Weights of a small image classifier: patch size [2, 2].
Rows from block 5 of a small image classifier, named by matrix and row number. Rows with one number belong to one neuron. Each number is 500 + 50 x the weight over its row's rms, rounded and kept within 0 to 999. All counts start at 0. Numbers have three digits each. After the name is the row's rms in percent of the matrix's.
Before each neuron's rows are labels from the 100 images, of 14976, where the neuron reaches its highest value: "top examples" is what is common among them. Only what is clearly more common there than usual is listed. The data: seven-segment displays showing three digits. In brackets: how many of the 100.
# fc1: MLP up (model.blocks.5.mlp.fc1.weight, 480x160), inputs 80-159
# fc2: MLP down (model.blocks.5.mlp.fc2.weight, 160x480, transposed), outputs 80-159

top examples: green glow (80)
fc1.435 104:491522566538497562506491541445484533497489420510485628483459517548474500563556442550475490473385499437521474483536584434494489404472487445493484611403516513518509372443498551489530466506564522508500502499467485446472428509511505528474550634
fc2.435 106:583409445500488451522533462476499552492539503469546416466553470540548420479477544415482492468604522568501497484503429545525502581488555575456557371564431424538516542521424414463477538418443464474482436495501490518506560529484518411538459481

top examples: the digit 6 (55); green glow (42); first digit: 6 (40); first digit: 8 (27)
fc1.249 102:496529348543551413569499512480532448543427536579447426430407447561446452553514512452430484424444474456463489529553448482530516554545438491455553490490487555508451552501426531469546475554502569562520451440536438454472454479432476559415469461
fc2.249 108:491496548417582445486459527558369510495482436540488561544501514497532454502478551507462491546565523442421571518557488492540436456493512497473447461468606499424511502520568450615469613515608447501431570515500617435493506532553540473538458611

top examples: white glow (37)
fc1.236 101:484469537569528493582504540465563498515488500474481508537369608511486504505450493508544571397515455484516508460435549533556504493446454406519587488460513421492456422617438496501516458582513464561590464457407430547453516456474597454502430532
fc2.236 099:544472374462536518477486507576483401519519477528460490585488502365564625509540526526458507505461420505526422440491443516484547588537600547498489495535459607476447451494470513491462502436369523525519466571466589457502509492569466478452428390

top examples: green glow (79)
fc1.317 096:544565466471497462439457429497436506567484531570522577495529638473483540546491457570521357496586458588433540468427485444569498493554433377487490521538548503478472437508512536479492528518462458532481570523541542529462573491398411479473462458
fc2.317 091:513407584497464515478522534485511502485583474415483363435485452503431503450517492440427495512469457414574505531519549539521484487477515544520443472454419542555499541492478520499472406532442457448452467481483436476602446505502537578472529489

top examples: the digit 6 (57); first digit: 6 (43); first digit: 8 (37)
fc1.464 088:450487464488524463538446513451534580411451595510551425484484407526536499501514449542495488386577564594456520452512491426441551410577526501494440441565427540583519560446515553423424545521478462453426469530572473502583528449436452428495421495
fc2.464 086:502556484596511443528545492533534422504568437508509541477533566462440474509460564457456481571524524375472560555558476513494468545510440525469507529387574528461461374506530451536485477452468515467634471506515530458431495496602480563458540474

top examples: red glow (38)
fc1.211 116:543497556492451538414507528457492542515546522379534560562418558521463529446533428476400437349505570485521395538553571499513505510504514408473368455511520480525516398458536391477443481381509474526557494543526484428480426515492483521475525472
fc2.211 117:424512476548515496548442550489504496568507457539528385558609467576547577489568493462593458515516431489487483503444501537544534562404479561458537497410552520540594503492448491464539499536500492469487501530514448478407486450618499437521507503

top examples: red glow (45); first digit: 3 (29)
fc1.32 083:450529494495540496569588464585558465540473485455455537444506459429551526491463491512511583545467474517618620527536516460493570556469498450497537473474531601389451419472534432518487484430509422454519566466543503434523541534525448498490468462
fc2.32 079:515466564517552505384416487466412579580509548579576399543515526550537473502560564578464391462595481516485426535515517515458526445537468495462507610524533487458509560529487547550469528495557556583575467544506424513487424522479550543489511460

top examples: green glow (57)
fc1.222 097:536578441555532605599502459571431549547531508611516358522453494488466517490565533462523525449481579472513535416552444464486446507470497445516477498479514530498483518493500450464509439516505466506485556416480473368543486514416494473554498499
fc2.222 094:594464433486523549530518496445479508476487488482512614449504552486499497535584468519481450547604500395425510565448605517429557462512532507458463439479480469420474512503526513519447552483544498484542529565562535621494477455512591512516450601

top examples: blue glow (45)
fc1.123 088:486521447488519425421476566555613524375491415411539583488501511373463449489442486467436504577564529447505509562432454519473555407556516475451545544502443468455495533528554484415408505483579535497527493543507500519507464498499486530465513530
fc2.123 086:519460537559488522538448430523450420507390554572468542555478504616512561469497568507516487413504439519438485425520445492431430565513495526627487400491484610581522453442545546496562494473458448569483565560394474511511461493554539529586426506

top examples: dark on pale (90)
fc1.278 078:549536479473584465544493445605452484561500516546524499472565590509454468511435475489490477505451551529426452521582455409534527548575524578515503527579545626481514456542467492409568451539502585551568490487383465524439567518495507606512553399
fc2.278 076:477453499569440477433493547387512512506570457444495454472535456506470580471539581481484506453477507475532577452459475589526457480483441459522475497441479384557538602512494510529433571467493413454434515496649586471517417495499521360466467516

top examples: second digit: 9 (29); second digit: 5 (28)
fc1.351 107:574528517486423617532538547560458465480489525514530504451521400473523512569466485519468451478536540450572541504478440476542473582530435479522540544523591532490509492520494423527556492520514466550540431568466508431479594558434520524459506556
fc2.351 097:416421567522456438511508547482605566474455485497510479483499532475442481425498406429459525593549476514498488485489541441519570479472550534463511491481516503509498587428504518378594497505487545457486447471594506490439513531550485573581520432

top examples: red glow (57); the digit 3 (56); first digit: 3 (38)
fc1.68 103:449539484516483507510474535476430499483532552535500475590548534540512484493451576600530531487490427433452615476533387406524604515500526600559538451485554491424437426476541482481462490602455447502439557505513481543514569486514560485449546436
fc2.68 109:495485509523530526514512452535457537593527509462458501444420503425506474444520459452522506498394487480515463502466561475512524554538522500428503496547566468510491634549447493538444537431538514514557507529469531504388444513421526596584456513

top examples: red glow (45)
fc1.406 098:433483414566552442538346545472557422408516496454496462571377559510438505432571487566540542431543401432485555405521522473497544507385550527543479473521501467547506551445463509513536540565400527506452488518547483488438510522515431463405525478
fc2.406 092:590506520373499597511534455499490574581481401526488490511594491480485527532538482482541495536466606521553463602543495470475435523627483450467499582515576552536561529478487537501436493465571505507522521440490538436567475471552569519534433505

top examples: amber glow (79); first digit: 3 (34)
fc1.441 099:461503597501501485409502589568465395410476533560489377489523567482566488463494430541503443511441442416494573442562522441550479420505489482489550426538487542516459528458475468529538317495552480435465473476439513608523438447456528581512461527
fc2.441 094:456475484601498459550516469500503516592492451439502576492506512529532515583506577516501496422473561630381430530514415512476470569478457560520442510458517456448495486573506588416461590504503547542496562545504509514505505535542545414548521497

top examples: dark on pale (100)
fc1.328 113:510514533491519487524530525594514459407490477518504553549429444548529417582462495486430449483470458600454460487530433501525533464478606548439493576469464413511424398570420479503391501482489550542456466486432467477583484546463598492536506404
fc2.328 120:526451525598464500522477548463462542522479554486518519431575481480551585457497473574579469491424424465554543413569608550506429479460421448600517529584470406508557523444597546434499451549589521508532529538497453539511470475404462531528485491

top examples: blue glow (45)
fc1.146 088:440509436516459521476526485392536555521499478498510507569402547426514558520486480450446483447503423450525412566460466398573378456420565486536499428519472514486497386483549438458532545483525376532438483511516564563527395450469483412496478499
fc2.146 092:562423516496584417513385598472466409539499485433509512485491514473454527528501525522524530495520573565456553455437581526487581556510483507507478527483566474447549524445483566545583499428479531471481436474484578551375436509475490493491563496

top examples: dark on pale (43); second digit: 3 (30)
fc1.364 090:516513490458477579515528475497377487475482453529426465461439498467510462490487422408491502452481416592500513474470598457512462522586490473456433520513550564529505580533589566396491430465553505559531506438416426502472496463438474525532443501
fc2.364 087:414460536542440508583537451536643489463474505497495541512502522474533409522573514579472497532492527477439614516496439510353579467558562492491516461481476523485449517540428436500409559541530560504376487506510498513502499537516538505367480411

top examples: amber glow (53); first digit: 2 (25)
fc1.9 117:509494603525539474540482498493530569497513465438461509537421494587457516464490507468516482379609436448506376532458514473506526491486505453437498490441498527411529492360493602369460448494543460529477557459449504590533585594473499491466427510
fc2.9 102:474495394421435547469484501475475458478425456503512523529525438578497560535465468469455493527454561502417526503497492487446516462489484474510463503438556486584462509548471423528473504543438506427497535571562568451467494406565532430471564569

top examples: amber glow (47)
fc1.285 090:476545472407528515527474463519540465414453631506539504544487565509350517521503482488440543522433451645474473494482494555515611526563545555467520536533389540453508356510573485402503496482490512469512461372519480553533504514571505472463515462
fc2.285 086:608494505515499603456578470507496536607496461404493474521511539465484581584461534567530465546599519522532552482473543532427467504507473462575518551551565474561474583536522506494479504496461361530511509629446586498487439513466465551461457522

top examples: green glow (38)
fc1.422 089:546479453446483480549448469531449495495507498512521493539479485544526565510460480469499446541569503524403455581515500516567467560638490436411525551496515489523411454493577405555457365545528480516595483487521474582426550540424428591455551466
fc2.422 080:433478508431483535505545540360564498528475553435536493480476488504489466461519509495498467441451522518604550469495497465474572440388537546532557488554540440496583542515422532514493559490494499560444558470502519376578490495559528377517439532

top examples: green glow (39)
fc1.305 089:581509476640443548530559448439499535559516544588433505449525559571540451535413555496482510561467461452386453477480458469499511447604471506461458431499494474417501544478415518485438523510449526500448486506507498496492526427515483473424460529
fc2.305 081:500538552427589391513498464577457482437548454495516420430497451429450504445586420490511540439570532498524572489581577481539503521425529470557529461538480535580564444505522545570535489506530502492502478440502510481514497559454576540533531502

top examples: green glow (62)
fc1.178 090:315484467484508539521498401417473457551510533513522476539535473483525541423476512598496561512470536499542525516512483428477527583473503552506419513463583606537501414504502530548500508497557538472501525490484392530523417472367614557434492445
fc2.178 089:573479555568500493508478580519491582507553423445518473450465550555445536539491545466525469542462487465468543495475512548582491551518442501572546517523426414475524597467511555497514548557522501484484510561519599501532451549629480514562517462

top examples: first digit: 4 (26)
fc1.259 099:470500462418526427507510544527522531513422503431467494519449385410509562630563538475479468492494506500474444466569502559422453464476460452497525513474553484415482481499475525557559625455623515461530481489463517440497523434515501573449554432
fc2.259 098:489504444615486520466558505457510424459575580507491540560455538483506567400540458504520412514530526453510589465434574492573493514484589545521403572498410462545494506630439475508482424493446513525438498540547429568564419425533508527531528526

top examples: blue glow (61); the digit 6 (58); first digit: 6 (38); first digit: 8 (33)
fc1.160 118:496495492458520496537438512583496470458496494641449524342464503591551429528617524517423497494525525457462466536528505499412510502567426426482580537446508566544520543506467562492497527495480461595520490526570456519501506513494505410488521514
fc2.160 135:557445422422529493494536489504430479521448457530504535614432510438512470464428549529517462426566552435415518477515458552497429571551458544553499439431443509416427516440596543595449536476541423517483566555494615464519459475555476575444477539

top examples: dark on pale (47)
fc1.474 097:476573426455541446539514509524494453575458453537404522435443423471483520434514582416468490619446470446496546477616558478579464495434474438501421515512519439475505514537483473510527539524506520544613527438536543561473417513492551445473519417
fc2.474 101:540429539540548567512472472490451495478542504495546481460511602535531461514474407612521535467581516522560504511418418478542544520558509545520472532490521529539565494503471574612459551529501449484463541545470493415515513533537418555451450535

top examples: dark on pale (45); first digit: 2 (25)
fc1.267 103:483573434511517424588498507453544452495559518530552485430530402444482518505497561454527462377482465555563467507530443436419503500488588523582536501558451511529496448421485474521477495508487357438500631497511528390474558440442416475536485494
fc2.267 094:479490553514543447426500460516480586485506464498381502495532454515494453487414504492430485576538472528512597465519465549479560474488459483353445511515507473487548467545537532455550466506453562487482416460479430536479487569562494583380507545

top examples: the digit 6 (62); blue glow (58); first digit: 6 (35); second digit: 6 (28)
fc1.443 127:490454448507520552530571485485503548471479453563493480548494515474491503479540522457528526456575424530555532462528406471506569543532485539539548442588516526526463476544488453436574619374460482408497474530572509520489588467565561478532479491
fc2.443 117:548551545522520561341445468517504557579492510503443473565495533489501492518515549564513486525484522522511533571451507420570426487616514567484450456478585555548491427525485503580454369514521456424463580503563546540491511476494463490463410539

top examples: green glow (55)
fc1.246 074:606428425605480479499589484529476571487536546446538502474531505597431501455549633472532489520480610544516493499542489465428495520500498438483473441518482497489456496524542588511537562488455517429469480559477438489547465475470596497467526539
fc2.246 075:425544596491608474514489547485498472470423463520453516593517524416601444504491372538476462475504466451514554408535480541532430465534556552524563542474502506509530503479455401488457466524522507461503564520535511559476507518497450482501487461

top examples: white glow (36)
fc1.37 095:579475476550536466536550472481369553473572525466518504551537518497466510463428509539512498511432523498616518490485526541570447417571588501505559426423495479328522457434570507427545517522496472571572507507525464453407454491402519521518517437
fc2.37 098:457466516445452512487422531522552520517361443550533515527414460520540470525553458533517492487552461444405476471480516445524482546357438513388524461580498490587481613562434425513474473433493516493512494556519504562518509473611511552513462556

top examples: dark on pale (46); blue glow (43)
fc1.168 089:395584545466540415446562500509560465461474486590474486573515470533498515593538513543500534451595556494492502513481555429559469512512445557495512576434512605496517492522500510488492459495524440516450458344549439480556514497551522556535535514
fc2.168 097:518438410560478515542501487438533515564467596406471414422517485447495523465437506463500395477431492484509444498561409595457569476473526517442454503576510435466481473526543484466539523519445599477515519578524494554415429493468482579531519485

top examples: white glow (40)
fc1.301 094:491477538504610543526504530474458593477512522417618439566494516567461479527532410462512441466521544560539502424504454479462489522566495531545516375445568590466509509469486551421506642518556501523533541515490462474496473488353411563462517520
fc2.301 094:443576448552464430487522538459617422493427462585422502445496430504521597499477560479464482566514521433438508514465573553540497571450535431527522492519485488583456508509561396477460453505443567485440448562513518467448561524599456504533508462